{
  "arch": "unet",
  "model": "segmentation model",
  "dataset": "analogue clock faces",
  "train_examples": 195000,
  "image_size": 64,
  "crop_scale_min": 1,
  "horizontal_flip": false,
  "num_classes": 6,
  "norm": "groupnorm",
  "activation": "silu",
  "weight_standardization": false,
  "pixel_unshuffle": 2,
  "widths": [48, 96, 144, 192],
  "blocks_per_level": 2,
  "block": "plain",
  "attention": false,
  "upsampling": "pixel_shuffle",
  "init": "kaiming_normal",
  "optimizer": "soap",
  "beta2": 0.99,
  "lr": 0.0016,
  "beta1": 0.9,
  "shampoo_beta": 0.99,
  "eps": 1e-08,
  "precondition_frequency": 16,
  "max_precond_dim": 1536,
  "merge_dims": true,
  "one_sided": false,
  "adamw_lr_other_params": 0.0023,
  "grad_clip": 1.0,
  "cautious_weight_decay": true,
  "steps": 18000,
  "batch_size": 384,
  "epochs": 35.4,
  "lr_schedule": "cosine",
  "final_lr_fraction": 0,
  "warmup_steps": 360,
  "weight_decay": 0.1,
  "adamw_weight_decay_other_params": 0.05
}
Rows from block 4, named by matrix and row number. Each number is 500 + 25 x the weight over its row's rms, rounded and kept within 0 to 999. All counts start at 0. Numbers have three digits each. After the name is the row's rms in percent of the matrix's.
# conv: 3x3 conv (model.enc.2.0.conv.weight, 144x144x3x3), inputs 135-143, a 3x3 kernel for each
conv.0 101:468493464494478529506498509485568509521506461416470506504479521487472487481519498496564547554507497470496478464509476533451523508513514486487510541509500502513508521534483492457507495506547503521501508493498493446514466527474555486522517510508
conv.1 101:486461509503517479529518504534485526502480491479517542485497494470497519508512482502461503497528551455491450510468504512519479498508503519517500497463507488506524458483445511467500487529488479523488506465503508539492503482503522528502456533539
conv.2 105:495521500524503499515513496494448480490500512484513554518505479440536509525480501492483482533490568467452457498539522502482484482519509506532492508493518483487464497526487544520567454514467501536481494493520505531513488500526510470473494507491
conv.3 103:489483516461498449466467519523502501507505486507498488539507504521503465511485483463449471516516507498494516504514506545499485482468546507475457514497476517475505480488481522523512515515459489460510527512505531456550501463517541524485521514478
conv.4 100:509486519485488533481490473516452511481488493523518509469499531475481495471544532462544555513459476518507522506464506510541505512478482481530484499503497541503519517473518508509510497518516462501452489475547486487530502463528487447535533485492
conv.5 104:541523529495493493498475516506523487481477526542467512483490481500496523496519490506465509538472523525506536528451507498461531534453457473476478485506515512498471482522505536489495542485532508504476501478492532497479507529493479517487480471479
conv.6 102:524528509466472485505527522506486482483524515532485524515485488502509529476486519529491467473536455506516473506516517510467517549488508506526496453515552458457426563539490493473486501487504531484492508557483484525512489513537461542490505509465
conv.7 104:519510512464520478503477494522490456490484520506517549505515528495473500555496505449499494512514500506471495492453515514477511492459554510497496481495494493481576491481491488494510483446515508500519480518525496488515486494506482502482480477492
conv.8 099:528501469538515539510449448491493521540527476532465501504456511465500445508515518487522519457534524525462482493507492444498506508481501490534495519533519480515489476516536546533501492523460491468496498501536497552515496512447481466544499491500
conv.9 102:476475485501460547515504481538514522487501509519544514470509435557496483475491582513488521535531544467490441508527546500494478480476513504549511482525524535474535481499501518502481529503509509475491523500528499488460471511466487490457509494487
conv.10 099:505500509519546454438501509504502486483517502485512503505478522462536473520514521503528522508500533473494534562471493499468502504511470543493482519483495533522498488511512483444485529523463515510513480474504495478507491458558478494525483465502
conv.11 103:481511522476584481528466514496500522478525514508515506553507508481487498492529523548495471506469515500476482477522527566507448464417486520504469489488488516540448544507495514478518495509456515534513492484496496480482505555515537518491470531511
conv.12 102:489513474482516560485485505496529527451537522533507463473511553532505495548506518453523494500520482511520523478510467511515493505456469509512535510456495504502485497529483472537534533541485539505575504509529482487472498497508510513532464527477
conv.13 099:529488557475465505487513494493501526448522541545512535496503523475480517494503515524452514506495547506553532502515508521497486489533459499475501510484509488523510447515515490525489504543549529487521525496585498498501477484475504457520519536491
conv.14 099:465520499487472499515504452498505512493478501493502481551506488511516518513507474534482516498538470506494528524489464534475481477507499535496521506507533477428519459471424486501509481481512498455494510499579486496499504550465513479490500542503
conv.15 099:496529509477511517460489513497519546491476532527511528515513463532502485480525478476498487493504470459530557501464549491521515438480509514455484512501524475559452502496536508460486494554498443547486507538498507469541506522508481508520512473509
conv.16 102:548539515491512487492494504514512517529487510519492494540514469440432467495500555483483504489484531493538489492545481474470463471467522434478523514518493502523497480537518523490523520497488524489472516501534503541468518497501507505507501491524
conv.17 096:553564504493488478454546472506516477467526508485536493523530527508468491517500460478456429537500465524523560463514521528496505528516492471483519504505483550508523471498458494500549501519483426484533520492522510502527457490482467480490498488540
conv.18 099:502478493526477508477538500494467560481549459459546513502512506478488530464481493495497508512518499519463499486527470521456502527502549511479479492480528448482487527537527492512470493503515486489464509543488511527505514493473454511498509487506
conv.19 099:477513477523500506441490490517500484511545467501512481533489501521504493530496515479496503445528472511484523515462444468529466512495501511523499510493513510523490489524532482514471498494504468450472516508504471495508488487544474472495519422537
conv.20 100:490466497499468500505497470488497535495503520497537487503475504495510505532490550512508511453475576536486531509543445496463547536540576458504503562461487455479461511487439507474502524514497505512514474498474552530534498507519469515513502500446
conv.21 100:493470494469490480528528451484475520488494508455471542518516476520518500528490495495481512456478492502516487506515497482520488475500537507535447478513496459515505470482536525501490469520518490450537481522486514491543503493506492546463487483481
conv.22 099:487483490508551480542509495537474530518521539505513556479551463472556506522504483504507507494434533565519477492531519494500494501537517517502502477500522522473510469484506510499509531489470513500494516538557523537441534547511488468475476507507
conv.23 100:501501500497525463496495504496507513480472554501479515521479488523512513494536481493532474557554483501501512506525498511578484511486550516503475477485483486507487479499493483505519514471498494481495518500525488508518514524492475514464496454449
conv.24 100:464497526508492453471488532521536477535510474493511510458484506509495532497503466511476511443506519498530526553490529475477519481541486493521524515487515536512472510602476523492514509494493482469567473493476494534509497473461567510521509467533
conv.25 101:535523492472497476498524501511463544520500514530495536533475440500509511521500525524471487528518537556505500473469466498528506482515519489516492527459495505512514516488489464503529503505447518510500459510525490562504515548494471497509493485491
conv.26 101:521492517508472451540468528464490533512499521549487466517481480494494538480538512536501514479532483488514523470494453522509458475523476479509486520450466508545523476486471467525500493525515525513493502461484485517529454480512475480510498523482
conv.27 101:496501522501500480495522496480530494504468508489524507476495462456451519496481508519487487516451506514503527548528480482495493511527508506491537523475509507496488474470477488541505489499522527528486537465489469498496479495504520504481482541486
conv.28 101:445499525505495561521483480504503490485533496463470492534491505496499527460540488469508478474532518497494523486537517507488484521515478476483519483518495492513504490530474509496509492505471473525504519476504506516496522524521484461472525514505
conv.29 096:473551473555498441538484547517510479475493465468521471516474490518536479495524469516512509537500545489525502530485498507538512492524508529496500475494518512460516525486472510483516515490518465564513488490478477523448537505508523533484480532474
conv.30 098:498477506492508535457522497493507511510500488501503493469541502538507490474530514489529479497507473512514501479495486530446487521473516490498539519487473492489474531495517519502506499487527508528494541461489511514487491492508538472483451487528
conv.31 100:501480530498500476532524483499524505536490515540504505496487507529503504451512527475521496507497520471546501480511511490525497506525476506479517508522493513492551500484478473497527548463533476501523519498499509513480473511534430499493515480504
conv.32 103:541493488471513506518473534490502469522517502475479507520501501459446477579507468466501500555479478496496479462540513509489490521483495471503526540508485493530505509526503450522474481507483506496519511505524465503517552491497478500492502491555
conv.33 097:512469488460504503468502468466473494459522553566527512509487516531521453505501462467484522477471501507545462535492507456512488500525480526479486467508502504495518501507534495449547557441546525498490534499506520464515485489462507499531495496517
conv.34 101:468537543482454545507495522465524510448536517488466455487479494463551488485472538534529494493512473511491522469500486497505508492458494521573451509490530511537538483517499499523556535494503505467536545464475484489518499466516543448505529525489
conv.35 101:499516470513523537531488468474529500502486515497490515467534439522482543520463499501501528492555550498476483476533511506512471526490485501517520553490435498521511485554537505478555451521503535493495486476542476466518525516467451517487502536472
conv.36 100:485510474495512494478496475539522513541527544523483490484493462478481481471514520469522481517506481504467545470457561483511491454539503541529496516490455478520496487500488493470568486479514459487498514471529474474488490518508514528504533500471
conv.37 100:488499497477520516495502502541504512486502519471483450487560489500520487537493483488491526467515505495537485498482469534544564504513485543463489495475526530491545501469519479532533510495444433481503536478479492477507521532475479508537439480532
conv.38 099:511489462484494506467466484527524475509508523461481479483498532473473546505518481505501535538509544437489484505466533503542483502492502486563518445517515484509482502510516487492495474482467495559448503520505491472522511529474483498539533540497
conv.39 100:467469512522473530531506528537508531443452474552469522504550505549534478531500463545473498491499500508517495513494473512488534513491518481479525481500561514468480481447480535502486459502476526492462502524472467489507487480524546503471495462502
conv.40 101:514488474485436504513467524498454488520458496544531473502477527469482502530468476476482505504519536484536459514463523465467500508539518524467529469518531492509492545462520555521519448510507519499515484465515473513477491474531497482497506491466
conv.41 103:467487498507506495475515478501492488496483503506529473486487495504514513544494512512522492489485519506544508516521515505500486531477531509508476517536478496545546509478504503518491462482515550487500500497545506508484490466501513445567465521531
conv.42 102:471494500507473494471447515481521513461497511484478499494506514477491505518500511447461572491514485489478486440531480479524493475479514482456512519499506477529496480508505529496513467503545480553544478498467502490477472458493476489484465513484
conv.43 097:507487500501501486445520519483461510489508528491482513462479469513479532476517477521500465506520496495533506494528476497497524456526508547454464518489484513525495554495515444526491528471474519493505486523519523466496484468490508464528504505534
conv.44 103:481531494519476469527454509484546521541459470538494520446523468507507501489454464511493500541530485605487529512506489516518537497487507509515515519535504487504475505501520527469504477541480494476503524483502528522539489476478536505478470458485
conv.45 096:489480552522522503494515433478480472498474477514490495491515450493497536513512448489507485492532534480540506489477480524484524505506486500446507506488558500495506501545485501494483489457476510470526489451470511492503546467511483522480499500477
conv.46 102:485546526539528447536475506512505536481519475511453474489492456524477526543509555519536488502537503492497489520466514514532481512528462493500498513495528495458479487475532507505485519491540505517590485516501457528467522503478487473525484505464
conv.47 102:503473501483476525505503503514517496514523512456521484484525444499512538570485479453472551511475499473469527475508466472541495487479486490511495537491508517487537497524523492477489471526517487472485510521501492471480531499489499529496503526517
conv.48 103:480459518489500441520479483449501493515474514514481491554489500514505489484523487511528503497491490481489497541499533524489476530540508507508485465481509486510504525489494493496499472530522464541516522497526478517505492496531470538494504508488
conv.49 102:481494530465458498486481497472469551546503480545462465491502514493516464507525483474556477522486509494462509521511489502513484547485521471498476525512449485522498472491496512492509515526491527493505511502503514522487487539476509516497420519507
conv.50 101:466467516453477499463517518503521463480473512545511530494516500512498535519433544523510529536512561495507463504509487503495456506515518487481534495515503499442504479481521496516524466510505511466492533537499468452526483486472498510496513475480
conv.51 101:499540497557468490498516478493531499526516531460523474486506469535488556533503515497461490527457510500492509504531473489517553528492439494528492500443469481520501479515501494489511475493533514509487514480526506460518489453480509499463492486501
conv.52 095:550503484522500480501509526540480495510481494512485471491504467475531487446443480521471532487529542508488496494525494500491504503521512503532516530478477465498536530474487438506511522503444513529481495477506489528479514523495442529484537475519
conv.53 103:489513471549500496476491488467516462488440522495486503539541505495521486520477502502488494502503544479500500512483496489479510551524483534510476475482501512519520539500507504488530507479544464501504531500478502534533450491516558494467486523503
conv.54 101:472476541506473496485492516493541469481493512486513518508526498474529516461484486492478493508496495503494536520454488505514488520455522498499522479532543520478504510525520509503532468487509446519489498503503511557507514498551498501539488524519
conv.55 098:520469524485536469489519461512516467490502499493463504504443494499490503502529495524489463457455516532497530517495489497417510475497536469508474497477530479470519503450504455477493492547501490518507543500515497516480457539494516493487500532480
conv.56 099:492518471518516490518486547532480486499516495543492514531495501493462477480501491477495492536548505537478532526466516514489520441494518484502525515529515511488473475482467458445549470497504491467494494493489552464435487521480515516489514503524
conv.57 102:546469465483447505554513522490504520510476505484528504521441489519483519478542497527524465506535532463535500518502531468457524474452539530497466478474502491448500465506496506478522483470446493477515471534493511462519478531468513518517449499454
conv.58 096:505477508447492529488447503469472458527491494538478498514528474507477518501489462489520524512457465452520514486553451495491501486461536520484478506509526492487528503516511521489493556522464500481509547510498469524487483519492495516519490473511
conv.59 097:439486473482461533519517489526504547496522514501512427537482478530508468515483466506497518492490526492525490484503518485498521465512490526531467493472476455503446454476471483493483522494524497515524523503474516522521478515517552514460486494467
conv.60 102:487456494503477428463508509524499448479503482469468495515509448498506538481433489475494511510443512481450478478490527484467509501520530451465513528501500515522490481526524495480498490502529515500457482569502492485505568512512504505529479520457
conv.61 100:485524498484511511507522466487479500488516484502508535509510507536545515486511484472556494505496482523497487480472515542516501491509477467517491478549502490484567481488500529460490466497506510493514505496529506516462541491510507528474521485554
conv.62 103:489508522502494513480508510530490504526518490499488486478481510535503490518492487520540507461466522499476486491529507515483526544491497572480498472481514519478516508497473501528475543502495509507488473496496513525530538496512490544488484549483
conv.63 100:517494483501493515477463529489524496528489478551514479445513486488522495491523496489516521459490532491495552527503502454491494474512465491509468510508516476490491454515495535483472470458497494497511521503502538482492473514488469515519526515472
conv.64 102:523484494459503507533517471506551538465508511488529488526483497468506512527506507531487520513469541525482504530498461502471449511498487520524486498505457533496539521541465544509516517478513522491510497511478531492498469498501509490453524505514
conv.65 100:454510475518505513565449514521504514487506528529484512534502515467527530492503524502501475420507505517506510503482527519453501504463524482500482475528445532484550473516512513493554516514499506473497552539493498506474460438476513497472483513542
conv.66 097:518553512505517512543502453548466492498481502476498469490509537543498509510508490510442509483531529499515538476493440519475480473527549508513486519530511474485492521515487485454478492490478482514498492492534515515543469464489472555485503495527
conv.67 098:511468505539522463468491487521515499534500496508524473512513504511507487441542495509579505484523480506479512511527490460513504459495467450503485480477447471479511512468499473482517551520499465536499513514482523502514512509501508523530490520524
conv.68 101:557460501503468473464499507498543540518533475496546488481498528506526551508505497456525495537464519456510462506528509483503470512444504527554503479490538514504514497475546529501554512469470466497521515482476486503517498499485476517498510506546
conv.69 099:493518496483453505450494486482508509530505495474480529502539511537473445502513480504502491483538519488477500492485464481518497481502537459483536516542423484496466499520507539464538488486549520455507510491473493499506524508468518491518483505526
conv.70 102:500501465518493415506507489527508502470512535490515501504482457509513466548526491505543465504518469466527507514510493472494541513456458518499416492531495484538483540489508508522479502509506498518483485480498459544488506489496482505547514545502
conv.71 101:489508521493495501507508469466495489477482496519437511464491495527517513517520485483521533473502463457515493535514491493469495548479510505502459500496495520529490501479521493490542473524448519516482481530495546450496510537494509528560505530492
conv.72 096:526558529441509513470488485513522472503557565533485503508462488490492521516460534471568517532498505477531512485514461518567510483529518531547480468512526516465495497470474510497538471450538452517478509504488496517492521540500501480494475485473
conv.73 101:434495484493439520491493483484446509538504494510491485494503485488472520455500543474489510542498510491511502523504502520553461472520463473477504547455497501487509516512496489532470487524499486485508501536507456494509468519456465513532564455520
conv.74 100:542480474534455492554474482509502453511467500491482523504497518470482491494471519484520534488551516506519516464487462496491470479503497477472537518453483506525478505482504484540482493495444525509475496474513469539537539522511507489490487506513
conv.75 098:464509421493470494507502510507480544518472499494505505500522497481542481482537493495497512518523506498522519515522533500484484482533532494480492479491534497504481494498448545503542528446525497470485523531503512554525488541539517489521475489540
conv.76 102:452482530503473479525526510533529454470487517532507525492531481517471544518490498507506519471507512497481497525519516453553514501505487478504458463475497472479527471477481528519534476511491493470498485508478492471495460544525477499537513517459
conv.77 101:501484481527511415492478507550505455529491497477514505490533536471501437496436558474523499527507492478531514508485499518479487509536495540516502491527450522506508518491522504482496513519511563508522522502471487485529504506480495450523530537511
conv.78 102:493512515463500536501500491533454471515507475513476517503494498480487488487539555469538476510507492484499537486479534511513503489532468494550501477464513490499522495482521517481512526520498489505492505484521494559494516527497468493518469491442
conv.79 096:533516452523496483503501503467473519543523513506467480548499448478478504502517500487532516479505497493527513500523510541481539488495493480522561518499512514511549465499492503517477495489490480517468525513509496503493519500525508467505481506500
conv.80 102:523520488474512531494512477505483485518530467487477536480514521469522521521488505462530495480536477489546477533547479461441544473499516488461521483489497534505509524475540515508542477482539476473480528513556520519482534513502478546477441478536
conv.81 101:498485506498500506504501481450478524514454542527578430468473474477476507481490487468547467447544517480484499505499492497492490515542525506469440474523515507514474494467492466531489518468494460465515523493445482486505517537494524518501495462511
conv.82 088:465491501543539476516493483530504492540530519543511511474490477472526478473473486511537507492493479542526501471480570473478531490482512500555536559502508561487544518483463490527494525478529449491494475478495515449500497486525482502489504501483
conv.83 102:501478512554487549515509472531518510480512531433494517470500496444481490517529499514511514486496521454481469526517450554479516467483522530503494522461497492479482520520498512539535501542441477501488501558492470449456551541507495488499505528509
conv.84 096:540491511537476529498508500493481484468489468527534512466499512503521544544499461470489464497487464508496486508478464552484514483478483490458523476552483512521522520501456485533494503485537452484483509509502508507514517512477457514462490504521
conv.85 098:475472511469514495480537510474485493504528504552509463529489484498454446488490488478488478526452540510516558499495510504515492511457504501470546512538476518504485518523538529501500455494545481487557487467517515520463486492513481510470537524490
conv.86 097:467540491488489492519482461488473515465514532527518536519522473528458540489519499484514540504507546494501515497512492491476445501514492467529494521488515528498491507515480526481474498532480522483446472535489491530485501475463533515470523527504
conv.87 101:519518497439491521488510509526537488515470541450530483540548518494496478453485456507542416474533470532510487519469498563485488484527497481532549549469523487510498515536498509524521481541445476511476544494538503497467503473506509511514480490524
conv.88 099:509528533495496461471509507489495461481531532486518525482455505499526582473519479503510479518508487476531523508540470479515494525518489563514515513513499522468520509543451549499498499511514499498530532498486458498512504518491439501528483459466
conv.89 098:462502531515502522507503512448469483509518492453492494495486504545529533468534552537512507477538520509504522538481506481502507526521483486546522482501507481481530489497502470524480524505497533503485478492525543491502488530519474492521502502519
conv.90 103:480476508556464515492511484507498521528535491480499573500534502516465483503496490535502567477512539509487491506470482512499499476496471478493430524511468507453463482483513501486523503487461459529495534479516459501483500484549539505495504459495
conv.91 098:480510480497458485536496490528459543491508525536480518517540491520516504517464481477510464489516517495497545519538483489477497513502442503542492523524512486495511487481466484478490530524483464462468476519515478497473506503470523460519515451498
conv.92 097:526535511468541455499489501465509483480488518497501553480506478476473478504495515454492504501518532511483540496519513484508489545509484487476512491517494520486507492502547528461506454542502471511530520477539539470482522488503538490496451513491
conv.93 103:487470489487499529488547432512513485481547475538513491537485458465448530507452482496507464472504504448476485490468544461475468497489507502532512524481518474502486462549466483518487511464514509511529501484498507454493505514484510531487488484513
conv.94 097:466536507486493529497453502509477505453551466536501504469476492512495514476513548548514477507514476510533494500539455464550580517500472494530524483475519507542470445519473510466514459484484552484510505492473512523505468476539560540525429499499
conv.95 101:506552536516456491503509510465521458492517524514499492527518483508476494555506532455499521519509509430457479560517506482479492521482510492534501494551482517488522495512487499508478501530452544482543482501472468491500505488489506534452492468541
conv.96 101:512489488486478488491483490525508498517463540539496507518450522529488506455508508514541487561478472450548508487537457493451557505475514505507457522492479438543502474504477532510499516494505512515515466521479523513507516477535534521508476503510
conv.97 097:534506530470461466471540510508489498551513537520460489506535541467480478490508477523497528479501501486488534492515520489528455528511461488461515461527476478490486507491505497495469535503497503473488457508481512516477515474470491470526476496504
conv.98 101:488478517501472508503480500480482490519469523479513518505524529524525503429483489467501542477500503543496509517496439540517579504496494458492503497483488517522462503462530488529521486512558505473522465492536484491520507506520511503495506530500
conv.99 099:492513497473479484551486504496562476556521506498487535499472485474470490490533473503508520501556534501511498481480533556532513515518510479504483517502484543506485492519465509524491499505481485453463493502462498537516470502491495525472534545474
conv.100 102:479513524565515475462456502494518530497495508495456497554494530487509524500519473508531495509491493453502531494486519459493477547531473508516468518478502487525447479484485533513529474531427511477488519468513548511504503526477519520454486522478
conv.101 085:461508514501498489489524478487494475499509513483497508531552508543558539508513535475491509502480505467524512483540498481481469453508502516471455488503491479474498497503505549489461547535502488518536525496555506552480477525487514486505525495471
conv.102 100:473515544486480497483513429428481564522515493511506458534497552497486497466509525437527536536465541514532483539468509444508505516511490522487541511493492507540458481484506474517464472489495459495530494495477401515526516518526496481465483518472
conv.103 097:506521496468487492515490457529535488509528483497492505531484498485467499484493503509495470502519465467494483503503507500516509523493507496523515493545492523538520461547457478533466427482528501492492548477437470518506472529524491488489494504534
conv.104 101:486494460497455486509500477506548444484487499493491519482480505547538507485515531478533482537488519468474490518510538496526465521519491463508552439479509514497494519483483509519484517500492476474548516527520519513507506491508501475553532518425
conv.105 101:504446524482478472478515512470473492476524503511475466503516484492489481518499478540455452476537483525500513484466505484515475501499544440524519474468512503500538511477493507538482497505517491482502534533525493530503510498501531471552520437460
conv.106 090:508516472477495526450495505454495498484534534526532458546494466506474474491499499505487492445498498485506474451466469505511498498456507477503475523485491491514499528509491466434490496512495503466502507491496477520451519476505553481542491463524
conv.107 104:499522529511535489482501524493462485505505521543500494501524485485484511497485522486499496525455516493481476529481473518490507505488453467506469493490480524543531481522492498507537480490465449486507457541505514534509492558503480482497496522490
conv.108 098:518545485507542490506509491557520485487509508509467492500518485496465511512467493489485463491496446527526475523484459519533521510517525537466482489481517507511510547583536455472516496511524504540446452463486437489550492542495510516556493524504
conv.109 103:511502478534504554513461483500490505532511553492474551498493477465542510494528525518514555498510486504533534554499520487510539486486484523464501493473494446510490499508482471456548496555496488521524476509484537545491537487534526501525515515534
conv.110 098:489486521548489497511480489531463525518533487488506485499492520510471473534481485458509534504487491525518495510478501541504501463488534538483474541487516455537491469481495470520473531496490505502509498447479484481455499494493490461510536535475
conv.111 104:484486479518504579475475493510504474549518462556462524475521527470518501534525498502502509513483462487509498494479478487462477491493523444505543484474486521518498477544537519549503472511470469502507530491485503509492512530498541514486522488497
conv.112 103:551470505461473503486485497528486546461482484514522473522486467500513498492486451494480562477505452526483496543522486585499501473511502524485482499502514496507504471484486532518504460541507478530520556481505506435524496502489525488493481496479
conv.113 101:488517510472524547515497472524539502498492463480521472495497541509503525565512491483469497499485494466498513490501494534507475517531492483484526480511489479523486468488483470467514520446494502471501549484476522520492469478505480465492516524508
conv.114 100:506518529535507469505492520495480500509518513518494522506476484457534483508523481522434514528508489511492461522542489492519467482537474526517510459507486466484537494560482481544484523544512512494465525508512478497534487495527530516494509498529
conv.115 102:546473514549488517518473531511488499501506491508512498494526487497504503525537504497512507490532500519523465502470519510492503514516497509500476464502535525520492532478529527482476443490512497481517531461453488518476444485507503528484524516477
conv.116 099:479510526536502461506502517494517513462473526514527478456477516506456533502469523527506506489502482533496510494540518440521500488488460486510488503568474492492510471537537494496473468526481492509500524497527495507515484502511478522533505490510
conv.117 100:494500548494479508499539536494493523561524521493485541491503492447506507517536484451529529506467513488497542481518494487504458513488478503465514500501482527483488503482521535492470534511496497541501522468485502518520509507512501513500514486507
conv.118 103:499478490488523499474517543533529456493500495520500482546545510478514483495501527532535492491452463461500535492525523475500506525482474500513484503484539513508521491485488490508479510540498495504483479543525474500461493507512533442491458494461
conv.119 101:504509476497471494487526525491540525481529475449533507451469520457483537540533501500470498497550514495508464521524502506498519500491505465519514481522498464473483496493486490477504491518523503508488472457477480561513495483496486501493508527501
conv.120 099:498523489499434574536501513498520456494502509512539503463515515540525491501492477500496490529495552464515501522462506514533499472498453495472481503521483482476537522467473515482498494492531472469543504515485561452486467521505481507478513516534
conv.121 104:501508505515520486461499476482511522511479491502548497491512525467511484531537504549493497480503485520519519528467508504501508465482479486499518521492480523488495530494500508501454483468477488524514501529485456476498493500508453528458525509488
conv.122 104:506497547524480474545513483498509511546499485515476486452478492521523500489471490516511473490502459468479465512527524503517519500493520494521514493465501485494497480500520493481496503532480471492470485564494539516498489529487509518490473515489
conv.123 102:511469535500490439468478544569484493489522492527529483489521493484494499494527461493470528517489466517495532518468513541498518537485506474510524488495507538496532511485553480510474453512526495460481494519484531478505525538485461515493551519481
conv.124 101:522515508513541477471553491509520543492510462472520516513515497480475494505561477510501491478510520517538498485498522531487527500526468505479487514464528549501488488487520516522488470527497497467467518498501491471476513522491496517508490540528
conv.125 103:513521512503489458507508504500508520508535480537488490498499463517512495485549534472488512516483497532512510513507533491446493530502514475505507483524496540472484539504483489484490477495510507493488549496438529517499480491498492477563502460426
conv.126 101:530487487504502482535499532534545494515508513515499485497522496479537535501502537539477518494552514491485508500480527508503493516465507514532523567494487491482484482520507508526533493473454486536501504517488529506552493513497482533509527515510
conv.127 101:491549528526523474505516483473525513418503494505499504469555511490478472484450497510497515529542510537494500520521488499499510487493510504490507445539515521516510477447478511483475496489522529498499462443471495502511537458540475499521465478487
conv.128 101:477502466523459499480514478484500491524533501494498497531461470476484520494513498492522552531507496523487481501488529501511479505508493483470543480495484494519480507511466534474538515452464525493517479521464473527499485519521447497497502533525
conv.129 098:493501477476446520457493506494495451540500483484511534471510461462459528508495502491480495479504539527538524497460537487501495480554446459486519489543479480537513533470509455495473475473520545530471514518455505503516506509535454521541511497526
conv.130 099:468491513514491526498485516471499493483465500533505476494500456537524491478509500488461459491473509524454568472509526539466515490475484550519534556509525423494459468472485523461516477472503555444532518467482464536504489532501502508509470515499
conv.131 097:513497483487486513510512555527526514493516496516483450504532541525465509500510468491510499477522508477536453476520507502517466531474508522468507501488501514462476481512530503523484504490509501507498509475477493472516512511512536496472502471501
conv.132 101:528488475492522507534494478514496511485528523474495461494490507464538506530528485489449526484468513527537529494446488451534473454482492549505522536438474494512493505529497475502487518494504532492479474474479487483494543478495503453466532488517
conv.133 099:485484496484520470515552449494498524476552518508495522492533484481515526517521476488499504534508504551505497504480492490537442514513468471480506551530460459476550517507449521536496510475519452517478504492456507506486542485527498505507489477477
conv.134 099:501547527445461491515505529496523494453500543499506497474506497503504496532517480517528494505481479491555499494520493471467508474480489484508526501445498529500491484508464523496507505530522484489464491514524550468483513516437549467462555534508
conv.135 099:523504487542519498484501494492526497502494489469503467498462493496493526490506488495483499481492500459511484507507472530521488482510477479482531454504466490530494544487501474480482547478538502488533521496527484453483477524531464513486492509510
conv.136 100:537521480529477523503522506493527523497479545536464484521494501516524515439519509444508491510496495484500494434498545510513481473519494484514503492453489510517517504504512533485495503505557525481499471498532483490526471545517529511514488541472
conv.137 103:493462458470479545481477514528523481480520499506511509487522535484463494514483499457465470493471538496471482514500519452536505471494492510521505525489515485461495486531558520464479510505549503519503502480506478516469519477462501501533533546530
conv.138 099:525534501499537480534498509537483455490486492517472504561508471492491480472494520486499513451519480501474507485486528531494533479504535532517442480457523524524478521502491477509509502529511481519463441468522490505530509452519470462513532555495
conv.139 098:507495494527545520463538515511495517508529494494554489570503473492519436487533506520506533506504496490504439502469482486494471487546456488498484494470482487514508503485510487518519471526533480480522455507480505461474456459478468526494519526475
conv.140 099:500512505490469490489483546486496484489472551509569515480453477516550496496526502525509509517497489491496491464453528564500522480521494506495464455542489468546532502519498498485502481503542490520525535504519502531534498509501507498466542546502
conv.141 100:494494533506488493469520506505488453515511492518535552459476545489518502493475539476507495488525514561511478501532465436506492528501457481513495517475496519509486540453466492538487488515479500499486499516526474477494478492540525502470515488461
conv.142 097:497551494509456512498495479505541505530487495483478505485478463494531520596480437493462491513472511486522510492511515487490529500485517516503525514536566492515546516448511517503493515456544508464478444516536521491498469520498501442488471481551
conv.143 100:493516522478474494436494476516497501503547487511505490503490514514549533464465539518530527533485496471496470520515496510528533523451498525473445534452521554502521506533481494509494489501468487503471537511519443515488512507510541507459502535493